{
  "encoder_arch": "coatnet",
  "model": "image VAE",
  "dataset": "single toy objects rendered from many sides on busy backdrops",
  "train_examples": 101725,
  "image_size": 64,
  "crop_scale_min": 0.8,
  "horizontal_flip": true,
  "translate": 0.06,
  "bottleneck": "kl",
  "downsampling_factor": 8,
  "encoder_norm": "layernorm",
  "encoder_norm_position": "pre",
  "encoder_activation": "squared_relu",
  "encoder_mlp_ratio": 4,
  "encoder_head_dim": 64,
  "encoder_fused_qkv": false,
  "encoder_qk_norm": false,
  "encoder_parallel_block": false,
  "encoder_inner_norm": false,
  "encoder_moe": "top_k",
  "encoder_drop_path": 0.05,
  "encoder_num_experts": 32,
  "encoder_moe_every": 2,
  "encoder_expert_mlp_ratio": 0.5,
  "encoder_experts_per_token": 1,
  "encoder_shared_expert": true,
  "encoder_patch_size": [4, 4],
  "encoder_conv_stem": false,
  "encoder_depths": [8, 8],
  "encoder_widths": [80, 160],
  "loss": "l1",
  "latent_channels": 16,
  "decoder_norm": "batchnorm",
  "decoder_activation": "relu",
  "decoder_widths": [48, 96, 192, 192],
  "decoder_blocks_per_level": 3,
  "decoder_block": "plain",
  "decoder_attention": false,
  "decoder_upsampling": "nearest_conv",
  "kl_weight": 0.1,
  "residual_init": "scaled_by_depth",
  "optimizer": "adamw",
  "learning_rate": 0.0014,
  "beta1": 0.9,
  "beta2": 0.95,
  "eps": 1e-08,
  "max_grad_norm": 5.0,
  "max_steps": 27100,
  "batch_size": 128,
  "epochs": 34.1,
  "lr_schedule": "linear",
  "final_lr_fraction": 0.01,
  "warmup_steps": 1350,
  "weight_decay": 0.1
}
Rows from block 6 of the encoder, named by matrix and row number. Each number is 500 + 40 x the weight over its row's rms, rounded and kept within 0 to 999. All counts start at 0. Numbers have three digits each. After the name is the row's rms in percent of the matrix's.
# fc1: squeeze-excite reduce (encoder.blocks.6.se.fc1.weight, 20x320), inputs 80-159
fc1.0 019:490459507547462474476558438520489473523533455535458536548517506468511550465500525447431501428475531492480516487441532450501492536449436538427454543507430447550514487520490455428501508483505500535507471479471455527537448481420482526511469448
fc1.1 020:458527500552541518496439484541425451540526453420464465449442447504539477438422559444513430444514490468497502516515488547468540534511457489446470436488529550438547481498504498450523546503510553548550457485456448546454524544467531433504489540
fc1.2 183:528522538526585490558532555551555510523547550540503548546505548558535539497539487526549520441551523522531509540511535526550533528534443571569565532544504557522534533550538527532554548502532549469544526465502547472540535534551499508556547538
fc1.3 021:506529506516496457457543447481445510539531402479521521485523548432444512421531448462512495480425419486500523526496532496455484528513424434479436445456500476486517529528414532403499527509433418449481535450500436510562487521423534521495585439
fc1.4 020:530535426522428458491485508491522545517441446501491451533534488432484514512467554534472507499520481526458536483507511536487518466421474436466535520527431478442541499514433559453513465521442548534436500435449506444452507459505430513477527524
fc1.5 132:484489489491581505481473549507510451444505600520541519528498552536503542416422443553488483469510423452465446503533526500526481502523457577539542496509475543509535500575522491519518542448435544510515497495487552472462468491538513469522477501
fc1.6 020:421561443452527546442534502487537542551541474549519507471461549455424483437457527470452513517440505465513438428434447460508469488484469497493518494467449478516478506521537540465534528507500528434558483460490451454539534531519550484491507538
fc1.7 019:450462496547555481518493508482537534431436493491463462535448503511440438549488459532476518460435529481507452553558502471428551475531438506465499452502453490460516439528554428501465467462496507551429563474462499452441553511552492503465524445
fc1.8 019:433531449520438555428530427555439517466528556471453508487461451513504488486509476536496469490489512518490552463523442528522494473505551522544554451467526514452451529475522504454507480526556554554501515485544475433543457553471543463477484436
fc1.9 020:542539443432539504459438548548541530440545465500519539444493448501559505423427457436547527520462462539553474479466462495433424488465535517558536431436476479502504450509434465455485437497440449542467432537545524528513551512472568535541438455
fc1.10 021:558563477465532445493517449488497517518443521489564559444443448556445465462546480523486552497453488530471486464501545523465452512482447545485483521495463525435444536531529449465531441508548553514459450541522482460451486549434441452475427461
fc1.11 263:511520530541450493547486552523540482491532532520534527532556536552529478517515546594533503493533546527530444534515538566552514530524518590507532526540418532416548509547532435535540582511523544564545516510504581551507543505575489536540509518
fc1.12 022:523478416478480512522489525499489517529506433456535545472461503427544505480472527471441530508499452522435450525441455468525528481488519442539533500445438532519423499534488493475511470451418548474492544459478487477465443506456474500538452451
fc1.13 021:542453474488432517437538526464450488538505452542525445530530427492463493529482527514503543549437496532463484536555554478502418526501481532535517500509522432509466498508427484431520531534498441450501494409536451515469454541539532437485565535
fc1.14 020:442437505433480488446475551444467437459434486470563557534545521479455438479513508500519552540497527558554459462446516554484515454446561448519561444453439455510474550443430526457504463523497468457519439485464510509464470502476542471516516474
fc1.15 019:500523523445548469504522523501505451457488473451522505490535472571560504511446516428518517494504444510511554468468560554462440480548494440436497542533517544463452431471474478493490472475528477432448508477444454451489456556473531449526546519
fc1.16 020:554452496539531434515464450468500506512423509460556450500467559557528450431536462487521447547556487443442438426526485489485559491477553472486515537437546469549520481436423477475533471464465510448425443560502431497540539520483439504483534545
fc1.17 162:490503505520449535521485560562520441484491567483550513507545477542508502455490498592527495448537505503521415507540542546532505530502475580515560533529515520487536493542516539517529541460470528483513515320499536518484523491572506491537509484
fc1.18 213:443546452521367437521522528483488374504481523456395472489539509520471524502508486549489419452506511507523421503500503532539515502473488535465488499520479483394545472490494492523495539479514530590545540459495548536433513441530492507511454462
fc1.19 054:490474470478521533476497502493510514486456525451449507499474503530503456431434497523469465498557431429428475469539433416497485496466427476523486473532522483512526476521472575574493485448396573532531494435479444524454439498498488485526533449